config.toml
model = "contrastive audio-text model"
dataset = "telephone keypad tones over noise or synthetic speech"
train_examples = 39062
noise_aug = 0.01
time_shift_ms = 50
n_mels = 40
hop_length = 160
input = "log_mel"
spec_augment = false
win_length = 512
tokenizer = "char"
vocab_size = 21
loss = "softmax"
embed_dim = 256
encoder_arch = "transformer"
encoder_norm = "rmsnorm"
encoder_norm_position = "pre"
encoder_activation = "swiglu"
encoder_mlp_ratio = 4
encoder_head_dim = 16
encoder_fused_qkv = true
encoder_bias = "all"
encoder_qk_norm = false
encoder_parallel_block = false
encoder_inner_norm = false
encoder_moe = "soft"
encoder_num_experts = 32
encoder_moe_every = 2
encoder_expert_mlp_ratio = 0.25
encoder_slots_per_expert = 2
encoder_shared_expert = false
encoder_subsampling = 2
encoder_layers = 8
encoder_width = 192
encoder_positions = "rope"
encoder_pooling = "class_token"
text_encoder_causal = false
text_encoder_width = 320
text_encoder_layers = 6
text_encoder_norm = "rmsnorm"
text_encoder_norm_position = "pre"
text_encoder_activation = "relu"
text_encoder_mlp_ratio = 2
text_encoder_head_dim = 48
text_encoder_fused_qkv = false
text_encoder_bias = "none"
text_encoder_qk_norm = false
text_encoder_parallel_block = true
text_encoder_inner_norm = true
text_encoder_moe = "expert_choice"
text_encoder_kv_group_size = 2
text_encoder_num_experts = 8
text_encoder_moe_every = 2
text_encoder_expert_mlp_ratio = 0.5
text_encoder_experts_per_token = 1
text_encoder_shared_expert = false
text_encoder_positions = "learned"
residual_init = "scaled_by_depth"
optimizer = "soap"
beta2 = 0.95
lr = 0.0029
beta1 = 0.95
shampoo_beta = 0.95
eps = 1e-08
precondition_frequency = 32
max_precond_dim = 512
one_sided = false
adamw_lr_other_params = 0.0018
steps = 7800
batch_size = 256
epochs = 51.1
lr_schedule = "cosine"
final_lr_fraction = 0
warmup_steps = 230
weight_decay = 0.0
adamw_weight_decay_other_params = 0.05
Rows from block 4 of the audio encoder of a small contrastive audio-text model, named by matrix and row number. Rows with one number belong to one neuron. Each number is 500 + 50 x the weight over its row's rms, rounded and kept within 0 to 999. All counts start at 0. Numbers have three digits each.
After each neuron's rows are labels from the 100 clips, of 14848, where the neuron reaches its largest size: "peak on" is the class under the peak. Only what is clearly more common there than usual is listed. The data: telephone keypad tones over noise or synthetic speech.
# gate: MLP gate (encoder.blocks.4.mlp.gate.weight, 768x192), inputs 64-127
# fc1: MLP up (encoder.blocks.4.mlp.fc1.weight, 768x192), inputs 64-127
# fc2: MLP down (encoder.blocks.4.mlp.fc2.weight, 192x768, transposed), outputs 64-127

gate.741:543538488523473466449519431543479532457508566479527397490415463419476446524451448533538501474420506575458515532493554437554602423525418502504460486458548558554466553464489503540538473491526565
fc1.741:523474616503577563500458558502506512620505413433501560590496502476527512520462486482499521544570449481492419512544557400524504556562543475552544527482552445503514561541510501454479498566590440
fc2.741:466431527458434528404500512540576447485487501465573420384559553479492445552563426509469510557468474487436445651487525537455479533577519509534555481600531505605459499518471466571553523507484397
peak on: key "2"

gate.383:575484533443455467574501505493514424496408480487661573517455474512533510474539490494481446475465502518551526458486549516504476515545427523527526500434475453448490446552547555491546373514507508
fc1.383:533425446544478445498593523557500545535425406518556568470396555484490605468540503466535453466497492519498454469563461546496440545515566483575546489546439506436593499544515533465466487428459612
fc2.383:482475532538529397397532493524548407455497501469586530501559505418508537575431506473458432534454491565433537447504496560506546644500574529490495526530501450407555465557479560559599488415535545
peak on: key "D"

gate.309:315552470516600458550575470436493596535571541494455479460549514529447530486372421455514450499461468442534516510476492494539415524525473473467505545443532417514485529437569474499467544522499492
fc1.309:474532466459568365468474487499497466529568434561553547503580502523504525558476410553538568534452568581512635464568451450564506414466519483509548426499423403557544507511433512439504552552594529
fc2.309:599626434523529448487485456489582489514561512508450463559486399438460490576484591499509541451507414564545383525505511474550576397540540434450432433519569574582434543446468517522501493488509532
peak on: key "B"

gate.257:553432501551538456551538385515505541502444511594510524482458439522465567524455579538546550481423420584537518444565493502491503502488543472485489579521573423534451505533551538478443515469457493
fc1.257:548601499529501350574459456463536482514523475613547462528514473454503494487553520501485417502502606467483530548506469511556484505504558460574442514614531568508434598537446517481513532562546452
fc2.257:464415342501494493663487488435481472577500486479540346487452470571441554435373559582548550476571522501513470550490460461501501559497586452525539461454383500544450626456491505416471597584446564
peak on: key "D"

gate.571:451445492504494481529365549496540460499461512529567440454459504489496543529548526500561496497573515434468599462428483426500455443400477516506601437437575531580437488573538416541538500482557497
fc1.571:525500458466536547505521510575493565514455538587446482477508441577441479481446481505472458475524460561462551455473518533540659535425464555596572617480534446476346528520496533460496514452517496
fc2.571:506547495427444537483521563412470445514512418611517523478494511516477531530515464563445451583583446538577509473478518482570475577493508498595516572575469434455495542435531487465600525415559465
peak on: key "9"

gate.539:462563521503576488529446509524435417518446542453570477555513510410543530385543490409549487521443480485570470561426572471534491504509483446549336460547461466497443551536443393546569534497521488
fc1.539:440576512483490446514467486501438469520495606477551493520575500402426527503537521423488483536470507468620525542516514461480496482557468503545403545474437435522543543605455529503540498436506495
fc2.539:452521575529447470432513514433504443374464545455521476562516563505486483511464619481482539447515409482547446505518545456413434480501420555504476583540496484519639495555508498392590509546507419
peak on: key "B"

gate.609:504496444496505568565456505484585560495490551437535498484450498520522478545543523573409467580436444537512548524490472451381501585517537450498468525530503489504522608499508606541520578573568494
fc1.609:600494559456500552461523526507514503520489415477582467430482555442422536553434554485587467543441478560499437545498582502442453581521491445467447465476451580558525499515429513483556469509535558
fc2.609:563547518416508518462474544471524429543466541370404481506449500497541591478479426500516587470474514484504458460470443515519492514490513492477520491508450381317538485455503473447463517497420483
peak on: key "6"

gate.429:448397541532471446458533423483560519512472560492478521509485536553549429415482435505483515501468547457558469430574552497502517580468479413420474529546391516477604534495467508475514464566564507
fc1.429:550515413552459583539425492521512471518476532497398516534420490368508498412467457487490560550539459510574522532544520455524561384416536377463483446574458525457490570515428519491444509474567509
fc2.429:507587557558537524526595419467448398511532483597429526641489538368548441461448453504481454426552409475470439523571527494436467503468543435530530389534420609440486440485491581433544440534555472
peak on: key "#"

gate.183:406431446515424543517501516554426545581493471430449499516509491419418447459501431521456502436562504462485484493546470498454493489455497508549506455517493435493509540499508574549466516449448435
fc1.183:437496457508418498495540469451413538503551458483454450529505488632512514496460526545518539430519568506511497525529515508382462450420399629540539459581591520393559602431544492518490467525483509
fc2.183:455536460548566439615467592458536576524497514550462492542514499498550520551558438562395353511557531436508449353607546532465472550524533526536470507529563581427532510513546472557474540460458511
peak on: key "D"

gate.343:484537591494470475456491538488472428468459528525445456522511535401417482536470499572543541483454512401511448429588520490566447501474442518571443465440443453458509598554483422528461546597453515
fc1.343:457453458476565479558471509534560491529435483413567506485428474437553451513440573572412505475457563545403504491439545526440500429483443437411571544534508540498517518481589459465578549542487500
fc2.343:528529446473449529608556469524483541430467498519457436491524517530490495430504426376567579546517518503482510426490499473519474480449636482542494376441527548467506444534439560577491493504432500
peak on: key "0"

gate.357:454437489485499445627472370458520610487477497575575548513477444503481403551429593550600493555470502474396547568579466474438584487511462418515524557513447461412486534550427464352422538441473489
fc1.357:527501519560487459504411589474497477495445415414490556550546456411549514518487458544420525482513476563466461466411569501492454430474457552461475483513560424636543498445495526524515556503507462
fc2.357:446472527585558444507486510451435481536426492506456529485447499449483545551506505595563503563472564468526581441504494562563478504577504502540529553479406468566511594445434493566458457445498598
peak on: key "7"

gate.30:567511445502526494480430435577563542481501601446501492476463426400554409468510504401520552512494426462559432500452504497498566504501507563508476432496454509488489519546491508519517538493560448
fc1.30:534572446453546466471524498520545534435544529514552474507473461492512378491601509432534458560547473445462468441488460478523509484534583528506507498523475419540589419564455523557642523563529420
fc2.30:456593561518476465487482525353484464446451565519444477583525510560489531527481595528458465451491475550552465503408519487417498553510431459481440502596522608465414528461528464471568555551465490
peak on: key "B"

gate.752:382517580456471470485488611510490562521607461489520525461521528443475533525495431469585421513449477448610547498541521462535479457589622543542478380555474424537596504427436521532493420490445522
fc1.752:545563516487459489508496614446454561483523459453475412523508529483522424478494449512438546450508506447530518524409451483491429449457565486525559490499487592596474517524429460515508404504558464
fc2.752:498472597455567534598523438521443513550540446470386417530432541538514493504520435450506497496464486504517387439507555485504531408481452525513476467488515572481459556418500543556534478529483473
peak on: key "0"

gate.441:484528459512466436446502479419551530556400464533608520518493538450510584509540526441519411494503482437562407472536572550495546534574447512541511486557396474491579411622432504501482459433523519
fc1.441:548507513474486438475404512509478475483538478480340518546507463571434458513546493532504581542562552496518571538459522497443502489403504424563539481494531456542422538480485432446509506499514392
fc2.441:544497420433528602627510517464454561552525477522425425506406578567477481407509504556526608473563525458554457547538534404459407377483429500493494459450497534564471545445481494489450503580497448
peak on: key "D"

gate.488:469503483386566520526460452443494585487501539529529549545475484492458483573508511404467441514439526444575522532478511475509435492504528491485522418479483555614477524514486455528550467452400503
fc1.488:512467428476492609457576408481533465503487523529527417532502436523505519532579474537412555503496590576482543487534506606529476542474505499547496549444468451467495475489463535476528502407519505
fc2.488:470548441513502491447560527431541577475437515497546552486539476458503484403494568535482503459518480437485538574506514540472415563516488523480495569515450431524493487511517536463567499465504557
peak on: key "0"

gate.115:486524455505481633486464463519546493570453527542570468513488479599546432464465463511547430475485467480517550461506522479528510533503508497460599441460521459510509464527514510494552527588476548
fc1.115:524578426562543545467482496552502417452463540410550587440446446548459509525472551431508476490499501542444508475464526566503407603553474443509512499493495578569517429544493513432530478488526553
fc2.115:454588457487490530534446530480571592545564487483555547464475476562463553521484544518394531437552427510496506478463507511521443572453462521419497565502476432456565576499485550415447522482454491
peak on: key "9"

gate.156:495512508477577521441662440418497482403522428439546509462475528453543486468549449501457491519394421465490521373594462550472526440525489421548450536495498516403481509488567451529416559547474515
fc1.156:475531468490611512513491535499404459528474521538464540514614467495449475491569421528461485465601493461501439497574447480521495440476413529481516559415520440470506493479372526392464481498482490
fc2.156:493444603505388580510475623469465506572482472469434408534397481462542523540485500422573530570427485506518449459584527488596506355476479442490473517472511517408419436495539442538458448464452478
peak on: key "6"

gate.323:598465565455516447429491409483578458517512498539476527562434569434466489508461494443497414510506500502513443555557535462513536547462526433527477481532521354465468450435542436437417472462543505
fc1.323:485520361464528428606586506472559494550435524476454419543521489476488553544469465483552480548585513441545429418546431459583502532542581493519512508452631498510493522577516553572513482493462516
fc2.323:532431538583439564476478497558454538579430557573562488459451541531488481471523491519588476404465462601502442470493470622461432490483533477486430594485467470526548523443535493427492512516561376
peak on: key "7"

gate.318:506410529460507497543455523539505526543503426552506424507647521458503534485505466482570489457493536477548520531428462461538521558559482598466493459419438566560496490491440447542487482452462577
fc1.318:547477531516488531483501540403458455538491557489504432512502523602465454470467519448486552547530457552612538516499602509517470478517529548542544412522547525417535483426559538596473446393472413
fc2.318:481532531474466502511465476433597497517539411473455480535524421482528583524534552540518452532552510498456565444500509540544529504478522496458520484379562593484469527553519498467445426553514490
peak on: key "5"

gate.440:476477437501441501460449544473609532484492559529519520502418407476463538530466486463496537497556631578471560516560470488358560491518471448490505442495569431432423524565530472499543504555495481
fc1.440:404486527457548587461547527543589414499393475550514585553542561623499543527481412546518584402549488539504454449522542563505468533533525386458442433539533405462507461488454504515523463523446521
fc2.440:431512480480493480486556478559657433532486599415518579561547456483486499435489455477437563594471454530525627424417414390481502508544525475431636509473559540600517483458521443526445502510560493
peak on: key "6"

gate.694:553446582503479509451552454504505519496455493514586518541590518478528566528585581451467464386519490409549491431499526488499463433501492491564433512555481488564462478542589570526478510478448557
fc1.694:540493507482514503496370460540564452455478545476468564460512481487438504484485543510546484441539519577577573579532478513482479464433511579496486525462533535480432592511508514396547482521611502
fc2.694:551532456524490582612448472498516583572560499558453525561435498494456469487413497552547517481554519527495470564560564451606411421503428580490482568489504502536461438497518430499388473606492519
peak on: key "D"

gate.598:560504480370450509545592494529509518602524466517405511523437547528445550580593461502541436490514428542522442552500481518440448548511432533501506533486561522609464592464480430493564482516407530
fc1.598:456477557583516602392469399510407485522508403575502524467522541521409623446510456563431513570542544474540495638451500548497502452555461476511445419556532550404491465424386535565523505413461427
fc2.598:480528386431583402468496481546517515490553567546532566455529588389486489415457442548443471419627555454579502523476550477575512426448491433486441489507491532414509437528571506430475532498429537
peak on: key "0"

gate.189:497509457472511451455591480504527467513498583570499489497542472513474487464512513501484503591444463566433445483459505394428496531418538443503410489599572473498493527437526566648534578481431573
fc1.189:473437540536544499561473531411531512481566522496572491432487487474531539555470435439459534466569535404457568517526519552502505481531438603443529453545532505539495506499441433442592504472539555
fc2.189:567531523537465417480501527553502511449448509463425482445512510461496533475461503492569499563505537530463545401531463507473456463505434546454450476505484499441513532520441491453558458457528535
peak on: key "4"

gate.108:533484484558480505477468568538514543479478473479476515457431531377581476469524482505444500552524477475413472491471538492480451523480530500462500437496571480506522548464437458543578442461478460
fc1.108:539530517524500465509551499547443479480618439383501450441474508467501488531480496527409437503448522461418455433448612475500532505460495546468573483496504479542524536517473512509441461398433488
fc2.108:599425501490576543497509502504499414476474460462509492493497499478484546524543578484439598565555504411393480550555494492481482590530472470463533639586480476618494453575524436511485521549484401
peak on: key "2"

gate.579:552522475484517505501459430405439446499490562546501516627445446504515423528485605510499508472484452474519482550460556521567552506539414423531490523463478520427504551469419597489570509401493492
fc1.579:469504455447464461486492561444478505551383582493466547508558472461527542502605549484518500498546558489507451538498565517497458381521476443530458520447462535509567536517458443504530422462525535
fc2.579:415540595510465494510528514441499468430552557545498486529501498566477474488488557440421575479522387578514516540511541387401417516507428598529479530544453515495575518548492535508504444589500448
peak on: key "B"

gate.70:479586456407500524577457514511501448504530439560516436493501543538557554449478578557398574463548475571585419535544559518530565522491466473458474463400543460539528531545455504576456514398450508
fc1.70:378484548517473517438451422513519437459458519518463476509544556441494505536482535455497427528464542442483462388547461447551502489498506523448483518574455595545430473439501581466574542513564524
fc2.70:465603545529459478447589486465475509494538512569424461539490481413536522526479486580392497441443465497490482525484523566473539462433554467474515408500460542418478514477459563463614502469486521
peak on: key "#"

gate.738:605459437411585464544522481420503535402534488478604539478559471507488461535476431411577572534528528474489458554497543526500500558423496397552499497538454478453511483396477410628559450521596487
fc1.738:467520483593509484542450570447464523562510545481521486504616453420523489444438543428540455442506476568592522546534446493503469566457630397500462526453501521455563666464472527518477503530617462
fc2.738:475465476567418480503503489544458572472432472477543490567562468526475536529515522501439536559528566521469572526512458513520526469603467530542501520530526499504555395578436474523584552576601458
peak on: key "6"

gate.487:486517404522502484562524493419550477483567444505451503506504556535497603447424513467606443537516467417471517407489476435420540531473529411533420568432394528477487531492410489508516501469548578
fc1.487:530524522458477498446488451586434459505568499493424470491591534512474451406469461524509615472569539538592492474403519526484479552516497560517549623551444422546439535578458496556535430455432481
fc2.487:515445537454437543623491512488494503521441558512566498409463566443506559538413604524477506469480555521442506576492539497493545480499493449410411527564490477528537504517454560405400549485429453
peak on: key "7"

gate.352:477441515493564434518440519478454523551477525514522458524507501497495564388454485476518533476571465550498391423584542526437624525531486453512489525487530441502481536449458474582412359544468470
fc1.352:451437460518464515479564505572486519552462570526539464504443352456587492433468589517488552527464499502424508454424554426392443442502506468459562482483552591489466486509494562516518450541462514
fc2.352:429509492459403505567509497597423604463430570492452560445479519442513380435538458578534563524415453466462467481449556539520573467495538630603502533432507468462538448543366475485628594454470563
peak on: key "0"

gate.354:523467537419515459572513522457511588442549494585519445514430463437538391491495466482533446571477502559532378566460492485546541554533477487516471504462497433539514586573479526462433506521485512
fc1.354:514439453491508509527569502499549462466543555537511412476534525474518505524456528549544562459442461514518581500516480556519480429541532428553436496508519601460493447487562485465485459480564520
fc2.354:409399537452446511555580514485569545494524491528533494532443459434547604528562528555417550520425518573514524463442427477536461508445506549574450527494554514473523503552495545365552442577465402
peak on: key "B"

gate.725:553551499531538473550448515468539495515502475482488523530519436440532521512478396464518443539479592515592477475522531488473539521547503451485541483464527546489498537562504476551443478511472492
fc1.725:508465406425605513489557603583551546493474477498445604607575439506459491543475498475489374474489469540409446529481428586505501455497562428457514534525466561518517524539553606554514519517572491
fc2.725:431496578489521438439493495517554425525591609531553496482526465516591625500512536512448615521437488508411487560398561484547452507427535453487464457492425544481552551426489506484479559491541481
peak on: key "9"

gate.61:450449553555619448439396541490468452552510406516560440547527601400475482472422482523587489521501415493461471486454568509542571526570434500436529483429491421560608493558559478575470455548366491
fc1.61:524447453480483474562484494444479396457589499562503563587533471518410559478433509452487463410555445542532527398545404466548497551472556494459526590578488501513470435416513581557542546459531519
fc2.61:507536454506487455465449499540502479478488542537465522497472471573444465520519496450529490484547487570502574438495471540579479399403484489537530480501494496417545564519570540373575563470546567
peak on: key "2"

gate.409:500473450455533477515473491523560502473490432568533589518527553594560486473555563519448595534579459525528481460480495531498566474390515445415573531427522430510615563545505484646525518543532482
fc1.409:444436565443512544547316589521520392518611406477549434508464501471495471497580493528512526420563462528606591402500530384514439583524559547479467415469479509504542547477439457546458441447434491
fc2.409:565456501476618557541454591498344528535492419466496468470451555507545477544448516574661478480463515449538415396502510548511498402531503601531409485497458480521434454571491532440445501414508520
peak on: key "6"

gate.522:501547451493522499548424511386485562499481471489513488488453540457480490452474428418526527540443543434538531513555389442430494475459561467493411471489475485440515511473403415480441442405542447
fc1.522:477535508498564491492539577494472506491411518521553577492517496521452443548509434488590538525496480509389548484476511442432425453510560538490453451504447436437448429455502457535508501480509644
fc2.522:486505485488480471584542522481513511486461405425543494468384482517495507471537515481501607525467484561578636539527506471492491456478492535439516497408440436461506601446511562576455473478465400
peak on: key "7"

gate.132:464516588482433543468536544605554464423482465566488418547496631509527491457575522574505652590523492579497460480513479516538421469517549491449472461478532501387475503511571488531452515500435527
fc1.132:480460552495440507523480497466442589447457524564441452491508602515540546467524529573441486481421533465407526592510592425501406537500523485541455517608470461485503401423518547488483494570498491
fc2.132:483579502507504530502548522533529476429602469457445482516516476469490435576509368543512515487586475570536485597458461472554413419466479539475506490529389545434533498458536566506540487574516537
peak on: key "5"

gate.191:478446494552527493420469501415521489551412492564423464547457453549494525508430481519619399494553508537528548450513449546501451408490483514473589450490519510574442479573465508513415493467423547
fc1.191:498477549558514450519587494458621550519481456464542515468533515431518456564514575539500435549504441530480462527475457506552530482518502534525500641549450458565513557533565511445447457568523524
fc2.191:493472449468489380472466525508493365557544579518505530457515622440539521476497548527515538522538514495439530435473398506496505496434516480554506383561480535462479491464549466407520458398502453
peak on: key "C"

gate.683:545543442395545431486481521493516540484461450521559488446413520416498421394490519454520555415490501448434601453500504482476487509544565410507482399465502536465487559514475458543477578456470480
fc1.683:417479421470528431530563504601522505479470589456490445530478425553427458553550433502524560555505520463535554527516515440712579549509541497568528518497598528582499504440503484466478435448508456
fc2.683:534452427487502591470538475625439469465454499471487396470430517474541476512469476486515556591467569492522462425536524451490519502511506434416485616488532419554480562524483463539492456456544554
peak on: key "4"

gate.759:460417398499482557527439584515491467529488533547500464490530475435462421430451529498561564550513447488547474556562432421449571555488543461512405415513498379391457529543498393491518480557411480
fc1.759:415528497437526391509537552553525494455525420465620496567424483498471579500537508475482468511410499479484520513512380521536502541434502508538515540559534501537512474556513503397460414596568493
fc2.759:482532393579533481460517477561577559567421467456434525408479552529585544467401470478559498526417521489514500602528441456614445534627537408461573523442523517575486470447522491554559468607531488
peak on: key "B"

gate.84:465567449480584429460435530439524527508471486476470488495451548455582461473432472563531589471569564468433425456442549448438573524506542493468512470458473429492462555474522543558443434493521491
fc1.84:430488485464489507451458462540501430418508421549545534565444534470406526510540516488457565593540513446527469486451453433405523481520418478548521528438538534537515534472499492472497473513515455
fc2.84:535470436449461446549553527494512516534588485434500507492447549438460550517546438417481501475582476402477460542503541496426635519514531465436479528516549471504455511508444496499439452577508482
peak on: key "2"

gate.349:467510462475464522452441566479403464485511479505529506498461501426528528564403515504494552473579483489536452504513420497502530423509467395483471572463438537527522467396565504520513460466510481
fc1.349:469560464433542497469527507448530547507458536370515568510540516439588403498497605524525564486504492568443459589454524436516514409454486542511389435595543528507521527483413472437530550487636518
fc2.349:546501516573474404489554428447497516449558509495479517466541545422452407486440537542541587487569446543580505460567434574523501566405545492595631464464564505486438511521450498536503475410409553
peak on: key "9"

gate.347:460389542489477464457560434400417513447471588534564522570477498510497412472435541457515491508580543531447471468485505459544539506464542542458497491604460537435499544493503508579500504479491438
fc1.347:510531463560565561460561570545566522456485455526548557501601533400515472494473456416534513541403498471556520533506498560484520441456477457521490468455526578563494505444528455492532496443530557
fc2.347:469554459509553567549510510546548484438490492548559505437492624483567587546451631407504512469531496548458507584468444461466504446421574526501504487522578483535492531618425553505432437480520545
peak on: key "7"

gate.271:398471471552569504546520440494538448506498396628535604486586501511409535483558447420476641472567517538516451565516481470578484559559541506559502494456425489509513512473457440509524416581402454
fc1.271:475574492500532525518468538575482497584536432517413523540601517506514554530480519530536483527494473436555529450612457474609383525520500610541477499511464530371520479479486588525627621480414424
fc2.271:493480598525496477529481483582482517515480498545506492543493439467508473542461638484599425505492489409454486434564549550456481544487577530564446444442541468478578488521542532414464492441535595
peak on: key "7"

gate.661:523442500463492504473551420576512571477506466537479530482530611488466561499444487554541527425519516536446580467394529521527493469437514459519519493540632423545494559511523495510413556516531578
fc1.661:429566535520431595548458516483452587543563498446518384562516460398509411449468523490470520542558481480507424512537522464456471597621523559529472575497535475530542468551453532473472559448460586
fc2.661:609484573496478522533460463578408553458485466530446556475553509435529514539443544535498600463428647531494460448545446523479538504607477476521481475498538537472521365547449460594525528534622438
peak on: key "C"

gate.21:612489453442491430515541525449429553453415533495439491464448432484539388504470498494505520528444481538475438458567515383474575467456541498512425465523490443415406476492465484538544503468526504
fc1.21:565477511456524457449468544577561419474565567533476420502513508477461484447373531443540489544462402456525485458469581539443579423560470489562430472490547474520491516556432508466470586518529555
fc2.21:537490564425350505449522465557526443463576500546430460452555488488415490479518465521515440413502440632441479581530547492526559449448476485479514440505526431509481421514494433503582503489532513
peak on: key "7"

gate.39:446497458493509554501547491457509545524576427420409486461431515455472524415549477448513462533524526475439579449599515500418415483474556441509530519462478451450468549547567541432348450474530573
fc1.39:517475530504558542435450526595502450497571551512534500504561613434569412514453512528492577417406576488507385569525511430518517438496604485455494469492479488557488494483524512499549630578430439
fc2.39:485422496458553478458552504544493529611554457452532460474438496496516605492554477471529527518476430487482496483503601419502450546561489483505452493466548415490498513521455462582491420560546521
peak on: key "2"

gate.138:588511419476511603521501486573579572450505526513504480444508538516533474502475500522470604425484487473505433536462393538519432515514467461471526400488511412470483469555523476500488534513485524
fc1.138:468490561446460444511486516484502455524525416566524508407449536545601480452468523481480548515526446509496567442564585389546455524428594495467506577465516564534457390471434461531468472522459447
fc2.138:543491495479575464557443630456460487491506408462460417525482540470493478548480546531603490463485479504552429460474520535548461444511468606475350470439417467457437443505429574413513488470499525
peak on: key "6"

gate.733:510552449458474513544428391503493466478459424488521452528399521561611458507509543435559418564535514407547481573480427434505587603522490567429489490498460536374524442415562535519542459519436494
fc1.733:511562511505556453533423607408531500585394428435461493542379516504523442474429470442514538447405431503556448546550492515548446483442487510581468591506556447362531499454415558467558511487441438
fc2.733:514413483476503546531491490438500545512520482566539485500583479456460524549448473493533485474442545430501448414558601540417469607528467559464516597464461442566616501502555527536505424549560553
peak on: key "#"

gate.160:470556408446518475487497500517558427493449492515551570501544529508528515518449538456445548522486501613601465398528538542496499482583539485435526552479485513449503529463565539491412482432494489
fc1.160:572519533552363507549487494542424557569464438484494489435444503451525397582493421493423452525574452532509548485549478512514459489446620451486465456442550465489509480503480603433531522457510443
fc2.160:543561471482546637571589580461466565542532491473395451469511543601438521454537454481469586516491501442481506449534436427458494476554444505502491502558518489504484554454545471515556502503494476
peak on: key "D"

gate.72:483439403406432505473505528477541466524557500548518498519546543452572434520488509427472531531457460531492497540527571447489464477539461497429514396464474409543417482507410434478441504501579640
fc1.72:545585569574578494462471571443567439477518523528486497543545418516422524551525475497494495595515528492550517541469523468467418453565484454530524506490524529508587508457429487395578576550560378
fc2.72:469499474504493486539480593504527564502514523453545506415464440647454565539582505534465516503459533554549593477507449546529595460458479549492520497461589445498503579528523443587435505489402558
peak on: key "C"

gate.490:480478400421579476599576539438507527546436495527437565450506510464467434434458541466573450551386491585508461467609554474511582482487437468533499514572411403577461498489481545389456514527534484
fc1.490:510551500522454599536492504505412510467420569512591467466527514514515493586511493504510478492562466429467461522438549508589481503610465530470513534519401466505425470561556533541527441466502563
fc2.490:548566486534484502530558482440469545355433508527553491498530467492433513483526478584518489553566499550478542416453497507529619431481541510424525495589508498497375420502612509545625535446502491
peak on: key "#"

gate.387:492524470461466457463488461536503556480460424545544499516554506473419425510459516456531451550471521505465490475409586472480504576404451530463541470490447464499436457510499539493374538424441440
fc1.387:405560475507487497590459485458507590523448591476419441469445511514531492556516451487555548533530561519499491598511471600532581495477558617437603509508497546442528509614477402467484442529445431
fc2.387:515571493544512604454509551584499580565482580511431531527512522444569495432413561419536440469552614517454545505481493479419477488486524464507500494498511463541510483526483546464589541460495585
peak on: key "4"

gate.512:520499476519503489506512546443584474497444482612490515513550482590509498440548478495536512485512492560481474530488445475453545483489470456429533471401526442419506536469494407602505433484444448
fc1.512:562471496459509477560442539415460427556506474539471517471539521561548429519492502535561497535433492442575512449551556383501506514479544596497524390493491495544525505527380361508597495493437411
fc2.512:577482548461545526551496568490358517503556446496422471442428456524478457604398489491676474477506562532549450479540525570540535444500490592475441519524462474431445501575510571431496414416469557
peak on: key "6"